config.toml
arch = "tc_resnet"
model = "sound classifier"
dataset = "single English command words and digits, spoken by a formant synthesiser in many voices"
train_examples = 78125
gain_aug_db = 10
noise_aug = 0.002
n_mels = 80
hop_length = 160
input = "log_mel"
spec_augment = false
win_length = 512
targets = ["word"]
num_classes = 50
norm = "batchnorm"
activation = "gelu"
channel_attention = "se"
depths = [2, 5, 2]
kernel_size = 9
stem = "single"
widths = [128, 160, 192]
label_smoothing = 0.1
loss = "cross_entropy"
init = "xavier_uniform"
residual_init = "scaled_by_depth"
optimizer = "muon"
muon_scale = "match_rms_adamw"
lr = 0.005
momentum = 0.85
nesterov = false
orthogonalizer = "polar_express"
adamw_lr_other_params = 0.0019
grad_clip = 1.0
steps = 6900
batch_size = 384
epochs = 33.9
lr_schedule = "cosine_restarts"
final_lr_fraction = 0.01
warmup_steps = 1380
weight_decay = 0.04
adamw_weight_decay_other_params = 0.05
Rows from block 2 of a small sound classifier, named by matrix and row number. Rows with one number belong to one channel. Each number is 500 + 40 x the weight over its row's rms, rounded and kept within 0 to 999. All counts start at 0. Numbers have three digits each. After the name is the row's rms in percent of the matrix's.
After each channel's rows are labels from the 100 clips, of 14848, where the channel reaches its highest value: "strongest on" is what is common among them; "lies over" is the class under the peak. Only what is clearly more common there than usual is listed. The data: single English command words and digits, spoken by a formant synthesiser in many voices.
# convs0: first width-9 conv, stride 2 (model.blocks.2.convs.0.weight, 160x128x9, each kernel summed), inputs 64-127
# convs1: second width-9 conv (model.blocks.2.convs.1.weight, 160x160x9, transposed, each kernel summed), outputs 80-159

convs0.126 080:487512493482525540541582543459541477456500467546507557484464485501481497541453523506474475523517414470487516510522577494483503458527494506524375462511529515527508550496472502440497502497463554
convs1.126 091:538538475503493493474553435456532517506493496428452499436518504469486497443481510511453540506497578532450507492556467471557493529515489511536487465400514505561492473505432530592498434516460512499481523497514497487505476566436502431495540549
strongest on: clipping; /f/; /ɔ/
lies over: /ɔ/

convs0.94 110:500499495456611509503561400358502497435514505521523448492514512496530524428513495529441516531500472429413452558511459504492446482534400516508525542490511533525522467547524471567447460525512531
convs1.94 114:436438530445522457543463516551555494442447512420473503515448447535491536459462531431461532499492490517506512494442475472422455431491420448507476472452462520473477479534439553480497495469511474520523451459497525492479459370549563488491519466
strongest on: /ɔ/; /l/; /k/; word: call
lies over: /k/

convs0.125 089:513532437440494491511585405452471460568550432489535484506457574508543535558492489444533524524474522524511521511486474542535473432510522484433518547443449512520482557495466468454491431533420459
convs1.125 112:465468464504451484418534493514522548451516514553478554489525469504424484505422467464408475508506431408411509457479467509489415504371403493512540544429503546515495492503445520509507471431495520445494434459527449503494525511561477436489573528
strongest on: /ɪ/; /z/; word: zero; word: music
lies over: /ɪ/

convs0.110 096:524521556524503513508436487503518503582506466488440505432503474463537601409460510459511442474498530468538467551469458500480435480457527457554452566459534474457456519407483472528479481551477507
convs1.110 091:490441495512500490441506469568447607472519431503449512529507532537475512514513531474476449515482493511483478587416515512557425466417509470506519543447525489506529558512566469534478518470417592484456458394522498570525508479533508463492507549
strongest on: /ɹ/; /θ/; /i/; word: three
lies over: /θ/

convs0.116 102:507533556558476495551538520428522436595531506509469495457402509480433466455423475500475454546465490520484409494523435510487507499515553528529539492474519484486465433447499475520498504513523465
convs1.116 119:484471489451598523533476474497529506492437523504511516548436450504556488477508531554526526451435483447459494508456563513538487470448587487504515493528499605544469455456482480514441559484438522481426448527561505499511453440533532469501474501
strongest on: /ɹ/; /θ/; /i/; word: three
lies over: /ɹ/

convs0.127 100:465441473541469460509436459421529485572535450494561412491461440497426469516443487531534491509451448533493545581481434518523515489522527517535568534503487489466474456469533521440391402460477569
convs1.127 100:486459513463535498431528523494516537535542505495449512416500511501474482492513481526413498501518491490418467448545517507533541486460480487460509515439472483473531426467507443475467485464513408481491512537532489476559452424504509473454515418
strongest on: /ɪ/; /ɹ/; /k/; /z/
lies over: /k/

convs0.10 094:543518535511480521449585515504518436499472519544587453463527568509397533472540515500543559573498517415467530521498507517566547484590478498476518453540526506443528499510434505551440468532443497
convs1.10 085:526507471485513487460543501519474447503466472479474452489452546489544501480520506426506447465437506460457494464500492476445472482447472386479482505451456450495456464498487475492457452481473398501481541458428446462493505521516488499477424372
strongest on: clipping; pink noise
lies over: silence

convs0.51 092:470470494515493407471468484533536476399492482501476490454447458497522427538422448536483492540488455524509399445528512481459498568506433565431472500483518513410477466490425474494482516418516473
convs1.51 096:508499519444468498426467509493473472422499416512463530509483436565512448546539506480471464477500521530495499530505510422487542478552464464527463537469433518437511438473488484449428497466426518487496523509477443499489532474534501453475478443
strongest on: /aʊ/; /d/; /n/; word: down
lies over: /d/

convs0.59 095:508470491445544467499464390467490531528502449508429495450491496523540507465476492428553549492473477513548554506523477483519462471494544426475465490492431509509515495537552456462525423440484554
convs1.59 077:491464460552524459485451497448502528509523576565460524531502507521489532511521520459411496502505520443507451554470517482508480493514499482569523492433514510526513509490539422485492543490446569462565492457463507477538468601394463487544515464
strongest on: /t/; /u/; word: two
lies over: /t/

convs0.53 112:530538506493472431457477489571481522484575493508502487590480494458548465511542470441409461548510473501407432457446523550505525454450429568558461503532484508479511428532558495431530600453526531
convs1.53 099:557452456528545422443524538483579492385581470517506459494435511433501453513482497489508491470488527451499504477450476491493522527517484548482481517563470529504505463440416469509468469474537508529438516525445592518535569377414453548461464518
strongest on: voice: child-like voice; /s/; thin (high-pass); /ɪ/
lies over: /s/

convs0.9 102:518527487473532416461460470521470484453464495480457446490535462469551481540476499454449574469498526478519531480515492493517498481493496490463425447613456510487494526540612486483515364506424455
convs1.9 106:531551523461524473599536553486554533444523531434526516505459535454497489484502501428493459500479480438501477478503514446480498464463547457513510547495457481527549564472519456507532538461463552447406436485476533504520513405447546487490519549
strongest on: /ɛ/; /j/; word: yes; /ð/
lies over: /ɛ/

convs0.134 088:447512434493431644472514437506521467465489540525544555535539497479541521479445460443456513451501501524534588527492414495540466404502499520564468417520517488527455482490478552538495495472480454
convs1.134 093:493493448478530457477564485451538470534525536446474549499474509525540469506528502527456472461506478466454470518429475560470474522531420494558514545499593510476535491439448414534530509519499487473516423468544460501533520407459516483468478484
strongest on: /aʊ/; /d/; word: down; clipping
lies over: /d/; /t/

convs0.141 121:492479492505468539507506440486501509462511451502524464443509545521503478442505482449539390503489501526426447502484593505512485470489475632495475439478594496398530428488512447495509438483547467
convs1.141 104:539485514489504554462563454466485469546489516499453545493561606482593495516476483382517527522479450504527469484491541478422450488479443377510473512512506498542500434503545455494568474546479440473463467464464470531521465460527506457521452474
strongest on: voice: child-like voice; /k/; /ɔ/; clipping
lies over: /k/

convs0.44 092:451552494503495521545447512450524483492488477493458497441492505452542535521480513564491504484504562464503454516412469538515473531469488497505483402502426540450530535500529499468539499467458560
convs1.44 078:523516502436492501524479491497477562467551441474476506493505484499490486537445496406433496500518522512568486449489467507501515468518510472514412520547521475472594434512473446426383569464456448484446412433435471470566471451480473508487461552
strongest on: /ɝ/; word: search; /ð/; word: weather
lies over: /ɝ/

convs0.32 102:479528497504567494594476565471518502461466435519482457448533435429456485455458514525469384488481478545501433510496465488451481528452418418433430536512595519486451548418521451492441530522531467
convs1.32 088:498463526398552511526511498484488491517470498467494482526487480594548499522500501548519537521508453491468542576423581454456457548437455414515511460459470615505542487498522495547483513505509560480475452430585516488528559430408491458549480491
strongest on: /ɹ/; /θ/; /i/; word: three
lies over: /ɹ/

convs0.12 099:489498515482525377480445514477491526527499457553497499495494470435463462473545548487498430456507459431487583517562502439477532575506523434516405511450549513540437522492448467492447498505554492
convs1.12 101:497469463476475396450520518517516551537389460523506500462465457530472492508472520545524493454579491485535565544553509446487453526488482499508463509542523506522512495473531515513429553521550503517471495501564588434437486458547575543499539499
strongest on: /ɛ/; clipping; /j/; word: yes
lies over: /s/

convs0.46 077:546485538550474449515450502548496459442516431422543464527512464498556520479438503417444517542529572436576550491492443462514531470476482383517417460519514548455460445493532468500564514481453502
convs1.46 115:528514490465520481441511472468561528484542522495477527613490510439536432493480474499494440503539557443454470493495467462608558457477480491611494506472504547468482500435497385478472525526530476541506510582479548472489522529514537497571495485
strongest on: /aʊ/; /d/; /n/; word: down
lies over: /aʊ/; /t/

convs0.83 084:473468492486612493430527510510521598469505503479503445505573528467482525481562531471508499506490512406440478454523496481449504532512528489474577491554382487466519462535576498571338537533477487
convs1.83 065:490541543473486539491469536546582447465492503432517477478433472489424554525500525452631524492483443482506520446518527470414523567521555486589582526551486542461478504544511523467438490533492572487520478472483493445500533496438435490485572484
strongest on: /s/; /ɛ/; /j/; word: yes
lies over: /s/

convs0.26 098:488483503527435429547516415502531441422470465491487645526498507526483475468446436478496460513470543518527498441535525531511492447533448475527470469530530500475504423542400466441538531472438450
convs1.26 084:477508435539426478571509433529550482521544489582476515473464414500479482512485527537490530506505435533481379477541482543535419466420484475502456453519571547490525489435473504489475555479487517576463579522550487481505471507487482497451455556
strongest on: clipping; /w/; /ʌ/; word: one
lies over: /w/

convs0.95 090:512488530524514548478503524441493486449544446493522554554500524492383462503501474472448526498489472471512488486570514503489463441507441597510568483529427499510463574556475494516540610484469376
convs1.95 090:498546472527493480444495507518530468521541507558485505476480461482515497487541516470548548529545488478473522488513485426506536549508508466479524544478477462547482511495434444458500487461537447451474507498544504530491550487379461499493434472
strongest on: /aʊ/; /d/; pink noise; word: down
lies over: /aʊ/; /t/

convs0.0 104:504445483493496561496513403505508410514494500476532491435503479518501516476451479519435460509386494493456455453485538477467492469529545577460477532437496497431469496499526451497490433491545481
convs1.0 088:429481489438523485525520505465434508540508522490428475517495491550530477472526514510505522505485470470409528493511494479517481502464509466563496507513478530489520431487513486456523587498485482495476598540466529485528488494497553510523512483
strongest on: voice: child-like voice; /oʊ/; /g/; word: go
lies over: /g/

convs0.54 088:481502572513447551454513446530482531544489529505496399491507466465531439475512482482490457465477523478518393483463490472496507542525459469492425483475512488453442500490459519472514427511441509
convs1.54 085:512483427491521484500505565451397555480561515485494529539516573498512504450447474468487455478478482463427532460525458491512489479514477518501416542477446533468452511470589526499544460499507541542515514420463550526543525552531503498522555444
strongest on: /g/; /ɔ/; word: go; word: call
lies over: /k/; /g/

convs0.87 092:497512555541479523460452548541464456445522462472477490462529446495500433483442521500484518506538482584501523471491548515490477498464494406541424478537503506494447529447442492496424501468466403
convs1.87 112:498511451424640480502462490517498529443509478505468570490493511550511520544420506496467482483465495443434476544509488542461408521457482418555534510487519579548554511427502461511460505510450526489517450422513406547520510546475549504508514478
strongest on: /ɝ/; /m/; /ɛ/; /ʒ/
lies over: /ɝ/

convs0.154 103:449505542544462403539447529575519562498527491537553483541526547504455426496528516629541433506518481522521502525504563501496448499522500514493587417465483535464514547521445508563482496502557440
convs1.154 099:482504494479509445425481486501452509599525463542605510486499550498461458489607526545507521456463508475516580476468471493489446472489529533534500461495513502427496449510457505501450550544519499484544476510497476481481541514447456518543349496
strongest on: /ɝ/; voice: child-like voice; thin (high-pass); /tʃ/
lies over: /ɝ/

convs0.61 095:420528549472551508503492577476544513425470457467474432519572461401533479447510516500495455503491535417488527528473518489501487501526505470505419588475536513560463491527582531479399506461499493
convs1.61 096:530510537457495473520568486478530539472454487577425506525422490529518466489448513507466438461579490523503479529520468488493471466503500476465535564455571498487514469467510449519503545517492512473474519496522568443462490446501542485479545491
strongest on: /ɛ/; /s/; /j/; word: yes
lies over: /s/

convs0.99 069:546511578509519495458505512462527534418488437468504425527512459495533526523517501487482533464480479490534484495521490483448576477540488560510567457547527529572487493541585470426438489477425496
convs1.99 116:539539502474466491493515531480556461444555600515405526530497517449489501522456506517536498566429490417508496542497446503585526527472509529552503503454557477533540533463441429483547567432560528504543500545483533517498476542544520501646579525
strongest on: /aʊ/; /d/; word: down; word: two
lies over: /d/; /t/

convs0.155 105:491519482502576505427395479555511510451482501537461437468504473461511459412498517490491482495499500545443577505466556511470501529453453484514412544478471523513529514531530530472354575423514524
convs1.155 086:514510474467488538472582504443512485490475554567500477531420482510439517521433533551506483521536517469495513470508448463546581524441465477523520434477535449408514486536499511509510577460496473467544468565542426465462485469559560505479494517
strongest on: /k/; clipping
lies over: /n/; /k/

convs0.77 090:505475480468458442498554433495516526529484486494511488518421564499486544430510504507500393495484539549452497479528501508458553503540532495509456485392545537452484483450450485461503478476609569
convs1.77 088:505426520505513510504472531481438526513426517472419537501508455544473521461506525549499477451545460567438523464554495503547427482469490514529573426536504424441516452471501531443476483457487440494525483460525440484523436516499509462510499501
strongest on: /ɔ/; /f/; /ɹ/; word: four
lies over: /ɔ/

convs0.91 087:540525535534559524477525506469517503558455503457472500379509515455498438468497482416433520521422502391514450432476491513469512470566528490445503506498503547441529442478416511497471494479567562
convs1.91 088:546425451417483466480537453492496525472535470547445457545467523557543444469467519456426427444596536499452466529444483493510465456492535428540498504438481498466473496469555417477490514460443487482439504498435480505510498517508546498421532512
strongest on: clipping
lies over: /t/

convs0.108 169:456503478501522552455462469453495505514509483485515496465516458502496462452487510414456413515501511485367468531479543479557533471511529531461476467481542506479526468519526522466448486508670531
convs1.108 127:540598443525540536496516477476477567486489505519479526508466612470451511488484504463564485513520485469489448492520514481417489510439492439409485506496522502641518451495466482515585501533530491468480455439513509493476476502449498402480497511
strongest on: voice: child-like voice; /ɔ/; /f/; /ɹ/
lies over: /ɔ/

convs0.7 110:469458502535551496518454508547503445525462458442459493463499451470504482520503511499540415538509439514499384482536569455498503559483448418443469500529567515492497504497466454412358520456464507
convs1.7 104:531481515445465493464481523526452552430547409482439509485486481531450496502528527515509452531504555528507452523594478473523521510576508471530456509541457550502476515521484476511379535508396468453518538459466565503544472456561509511480461531
strongest on: /ɔ/; /f/
lies over: /ɔ/

convs0.17 091:507529358448451549508492516427520389616532478520548463530489461485462503524552505499460479552493492431558572466498460467482475448520488531528454473531524541504499459508461516538563548500542538
convs1.17 087:465485467557415467523541506490495542521431488489497511574481466464443438510478492496463465456449467487483455466464495445488533480433442566507502602419545455491520457479473521551514532523527435516485450513577446481519459515501452508493497477
strongest on: /p/; clipping; /ə/
lies over: /p/

convs0.35 114:484476531485487485550510491540518445499511419487491621473505505494535517473406535443484438521505448432582536509498472468526489495460470543523472483440501528535481430501539500520585583478438479
convs1.35 110:448474438477502434591516463437550523440455525473468514539497474503495535427502529496430471495540481473487472472515451461456479544535493475496518423588610555541503529468496475456397546517523497500504464465458542521554497470485458612523476527
strongest on: clipping; /u/
lies over: /t/

convs0.48 123:560445540464510487472430482514478541522498507466504533461495447505498533580420516477489608484525449392555479476515502495518463509519563470459496474454469484503540570520522507527501480542427477
convs1.48 130:468455483515489463471466523441552520444451508486468503540507486451427445505495450501503514525509440427542507525470515506370435495493493405449474474560519491556527523498545465469606515546543525541444481433482541536538507498486536530516539595
strongest on: /ɝ/; voice: low voice
lies over: /ɝ/

convs0.79 060:522514495532488487458481572504550567467507461442532572532494534479545511443521476543513492502502477526439504417516446521512485476487593453511449531565526570545505513549493516474474532466605440
convs1.79 088:487555500479490504517484489534488474442542636545450476453499535469532475553470520535521457610483515475506539491515490499556465481509480533526441481503525469554507535445500504536522547453535492510560511530519495435478450548493568471693562526
strongest on: /t/; /u/; word: two; word: down
lies over: /t/; /d/

convs0.65 068:527535464526540541556482548485565538501508450473541581452584456510493524542479479512479587489501512516520501499452465495518468491445528432485530520463466500507476540454382535521520561514429447
convs1.65 115:536554483533490490484515493508479505447520550500442520506518453462577482509519477475441500497501520490498461493524478523540462469540519477574521508437563491535476472464447473505531570498554475482515454499477508503504512602528547483608561520
strongest on: /t/; /u/; word: two; rumble
lies over: /t/

convs0.43 086:505510469515508445475426465429501476521481510505488538558528525489479518509565498490532505481468530603435519536519440527467528484478422446476572461419502494485497492477442492416525483518551518
convs1.43 106:483514452521550498515600483543443454422493455563489576421436531461502513512517436482458471505584564445557488501512454455456462498513495465523489497482517479394503475554543446532464553533564549515417549463479478477508484559451473497515559546
strongest on: /ɝ/; muffled (low-pass); /tʃ/
lies over: /ɝ/

convs0.115 097:488470549486556525522529482474512473490479439516480475416502524472491486433563498525467459475449471430479527489480507514538448475502456480438510598496499530492499508481551483535532527534520303
convs1.115 098:440489501480495599514484528541554495531502489497489502545456492549492541535545423439503496536524502462525468500424493473443441462484551434460466504518581530490538481529435467486374495507560461457483451475454508444486434520495541481515408458
strongest on: /t/; /aɪ/
lies over: /t/

convs0.146 121:543547495486564531448492490531493408531524491448513562485438446524483502528472517498517536490504474475509564564514541505537509518498540529404480410459445501383515417450519513485533412422491533
convs1.146 083:519413474509442514475523526463482499493471439499461497512485447488481556464513438493523474551516496549523489477497522562525478502450503504552479550412504510506535482454498443507487538426464443571529566446500520549499513528538427488478479435
strongest on: /p/; /ɪ/; /i/; word: repeat
lies over: /p/; /k/

convs0.8 104:551503485468508432471509448491533529516493521504421463467493480465495458579429487477516555468451423493605491420491531509496502476462506488537606441484346511511501507522458518413502415476553587
convs1.8 110:497481452515512543480554477400525475479507517450475550521496430435539564448454543488468526528507472444560478493469510455553528493495435518577435515508529504585541508480454494486535442487398536493428459550517473536583530513468508461477502491
strongest on: /ɝ/; /l/; word: learn; word: lower
lies over: /ɝ/

convs0.132 086:550509450514566599436472509433479503482480425506522500454484496515508535475465534453554597511468522468466464516422485492518521530494500517539552509499493491467535419501524509541545494409467600
convs1.132 101:499473353467591462452508490513447492457503468541507479500557514472462491438512517490422499484501515527505480439485443478486523511512470476486484519405522437432466533498468501508456531433449512458482511535561442454516491418445507442524498491
strongest on: /p/; /z/; /ɔ/; word: pause
lies over: /p/; /z/

convs0.139 089:555479522482545466496362423429556462473489507547520537495505477470448496533560480503557426487486527547478537511553472532499502458528490518512417549428463538462475565499468507497510492545479470
convs1.139 103:488563416504458521487502432514491514510471461539483533531492436487436501431576467519440420430476411445470452467525538431479485427441484494486456592491497512502442587505534437515451481540432443503508504419503488486519500463552584469515452470
strongest on: /p/; /ʌ/; word: up; clipping
lies over: /p/

convs0.109 074:534475566511472497480480534471490471497527441510453469478465520479491430502570517429488451505503463468454533459529480488501494501499518517483384531470445511473534535518476500447530571572524484
convs1.109 091:544530406552498434483445489525469479445512464561503498609514504423427475466496445498500466526444483481489544411500532465478511450528506509480475583546474494468485489422457445496522499418504428450504476555495508519546485535494430502465473440
strongest on: /p/; /ʌ/; word: up
lies over: /p/

convs0.67 098:507499507503445490421550464627482476497454459512434437453479451464502471535493498539531406501478493509452514517466543505498575465455548627485437555414518448461480544533509525520517428511564436
convs1.67 090:467428535494501492498491509518488549591498496500546461519466531571571521519578458493495443562504467438482486514516470466497491424444507513441438457494522497457536507575473490544495520539518477511465420491525537445521528630536513471485538395
strongest on: /ɝ/; voice: child-like voice; /tʃ/; word: search
lies over: /ɝ/

convs0.73 112:499515553534545556477426440484539506486480436495434482582455515519525508531545507487464451512494553451575534489438489532422493539516525602484503589483549548480453560519505439565508452421475542
convs1.73 095:500520498520455435470464457509512491489501470433476505500495465504451509467551492516497476531464499452517466483424462513414512561566454504503464453555499541445502482504521501506507581497464459468447493530534521496406527452394332510499445500
strongest on: /s/; /tʃ/; /ɝ/; word: search
lies over: /ɝ/

convs0.57 089:530499492554541447545512465514491497476561472531481482572513516595519524541533475525559475521554531408578437505537488483496493498519453529513523569410559508495551512473473530481433483550484470
convs1.57 108:483577540550466533515483478484549478563540525487415416492521484504494510458536520496467505459526495444456505458443506495518451480481426433460527471533468452501463527485471452457429452481479474470492449500463418486532497521555563506463445422
strongest on: clipping; pink noise
lies over: silence

convs0.102 077:460539483544531507489543564540541534432430425489550460473550489449553472495476465491498501507444461486559567501525482527542496509553497485481589412474481495542431537562465520445472506532405462
convs1.102 096:554459447538511462435473504479615461492575510444481560526543471414491451503467494511521532534548523398508486505498453497540501527474494517565493471375524448510479507458468418479491521501560538537536506507528501463477487555457465440581530488
strongest on: /aʊ/; /d/; /n/; word: down
lies over: /d/

convs0.13 087:541502468533540481524399465450518442585484484538474452519463525481475507641443482524566494465503402576478474470471472512440532532517501476485468518487408555514512492520454495554485567489579542
convs1.13 115:586483501566574522493516516481549498610553517580500489576514519571452501488542490514461463487534422492507556498456512482525500525535418481464506530465533412510563473433481483537518529497438441496492505463518467450509466550556457495452523516
strongest on: /ɹ/; /i/; /θ/; word: three
lies over: /ɹ/; /ɝ/

convs0.128 073:481487459506533576500563458503516399439509470504521409458534516470501538532642481530534417539487569546562526582544472497534499482531507513441524526472483478508543495533452514477550505480544471
convs1.128 067:482477499500449507473443542522467535526539498442515530530462488548395450523533542433539561525484472472522510523467470532477491506588557549605478455444446459494548574592421428488466487494516536493582504506490467515471464510491515493528432440
strongest on: /k/; /ɔ/; word: call; /g/
lies over: /k/; /g/

convs0.23 099:508520557516620452595410493525504533499496482460491486504433525513489468556564459566489479506515441599558568488492554530528507544492455469534447506465402541432476480511547476448572446487497446
convs1.23 109:483468477465435492509525507477536520402492490440454515451393480509450525494514513455561449474533482527489499571505462521490537575529578517438536503396461558513517521531469583523445582473498486506495465436521526502475552515481488508524523535
strongest on: /ɔ/; word: call; /g/; word: go
lies over: /k/; /oʊ/

convs0.76 105:521520501553428614499425532518512442500521489513479537496496511507517452561433484491500491493454550443567499460544469469471483468535565540459485455486484519518502433446447516539387450470454498
convs1.76 087:467527511449458505533434498521519538462554559491479571527531452514525564460537517476543512569466450435486501536495479511524525486464569547431473457500525529468518545567462445511483540472433504473456520515548535437532451504494460570471536546
strongest on: /p/; clipping; /z/; /ɪ/
lies over: /p/

convs0.63 115:492506507464555507466494514498510544493464507559515498336518507511449495565446514451492463558513514413549458480428488477496517533469472478455561558518623492514506389501482502534522453505487598
convs1.63 110:465457502432492514495433467520451448506476447398473505481571430473498474446502486480463520467493470502482536545507510469437605506499477470468499512509561494467497515540497514439494445537551451496513521525534458472510541455428449491550522478
strongest on: /ɔ/
lies over: /s/; /t/

convs0.37 105:513508538454531460486440530556534533460490466466488473516486555481402543542510525565488509526480549553525477494454478529498484448450451536569532463568421496550517518544528492456557477513427546
convs1.37 112:469416476402480557487494525484504455423564548382435578515480493517517479549443514426461471457509476480560511521473495448494538490483531533482418540402485499510582552553507462458460521446422457468480444514408505461470488477477530508532507483
strongest on: /ɛ/; /ʒ/; /m/; word: measure
lies over: /ɝ/; /ɪ/

convs0.129 104:514467479517400461519504506493482528504570497523512494543495512507578476455467486491532386510529493466602576487546448456541534390552532501531516500502429472489505515499471511485464518480442449
convs1.129 090:492455541497427412534523495529522445481504530441492513562597555553445483565540524462520501505416493589525494556493498493463435530521496566513519479547518502517489523537475478455424474502541537473531499523489452472522453453453443543516515514
strongest on: /ɹ/; /ɪ/; /z/; /oʊ/
lies over: silence

convs0.120 128:462538468520522505473529476602562423454481523510476520510524516566505517462572447514442481441503539427586491485448509541531485498487411521512430523519436508481473432479558538479565517491412489
convs1.120 123:481514506560481543527500536461524483515563522485480457553426519465478510495506469396508452448462528496523428445481485452426493488476421463427441452515465397502506506460488521498444466495506422481488475487488478489572451532514546519478429425
strongest on: /t/; voice: child-like voice; mains hum; /aɪ/
lies over: /t/

convs0.113 119:478537541469535464535417583543512465534489497492416503484522517383469500505454516467532439539484501473480512439500521516488426517470488481490495455519454513474456530508511475542617538550465567
convs1.113 106:486459467464523512470482547530500469474472447507496507545483438510498512510563533494494477455603475488531496599528522510493582511540545547511520541459539510526528468560463470487442523505528508444498530483482591524570505468572503466524529481
strongest on: /t/; /aɪ/; word: light
lies over: /t/

convs0.121 078:416469544494519397549467524495510537534543492507632583495527518446450488476534500513484483420540477451515496420578462524435483446486509507462561517481521486484482475508449480504406450475529404
convs1.121 074:482473518474491508496503468591447535505449396435503504514479495480470539396507485401542449394507518585473499507484532495534440496560487483510478535461524575527452490552516476463418545569545491508488542510540584494429425472503514488484526487
strongest on: /ɑ/; word: on
lies over: /ɑ/

convs0.4 102:517489500511534529539421511524530456537459437535425520519517458482476410445514522450581455476517484434467480497528475534500506503498464401573507556531521469435513521513462483450409511518547480
convs1.4 095:452438452508428436556473493522564520488505484569440481512517547517497511532563553497577472536536530475476487527516470491533444523533508492467543487576495518558477436492520597519462511488437554567565459436449558510535514505541532557439591496
strongest on: /p/; /ɛ/
lies over: /p/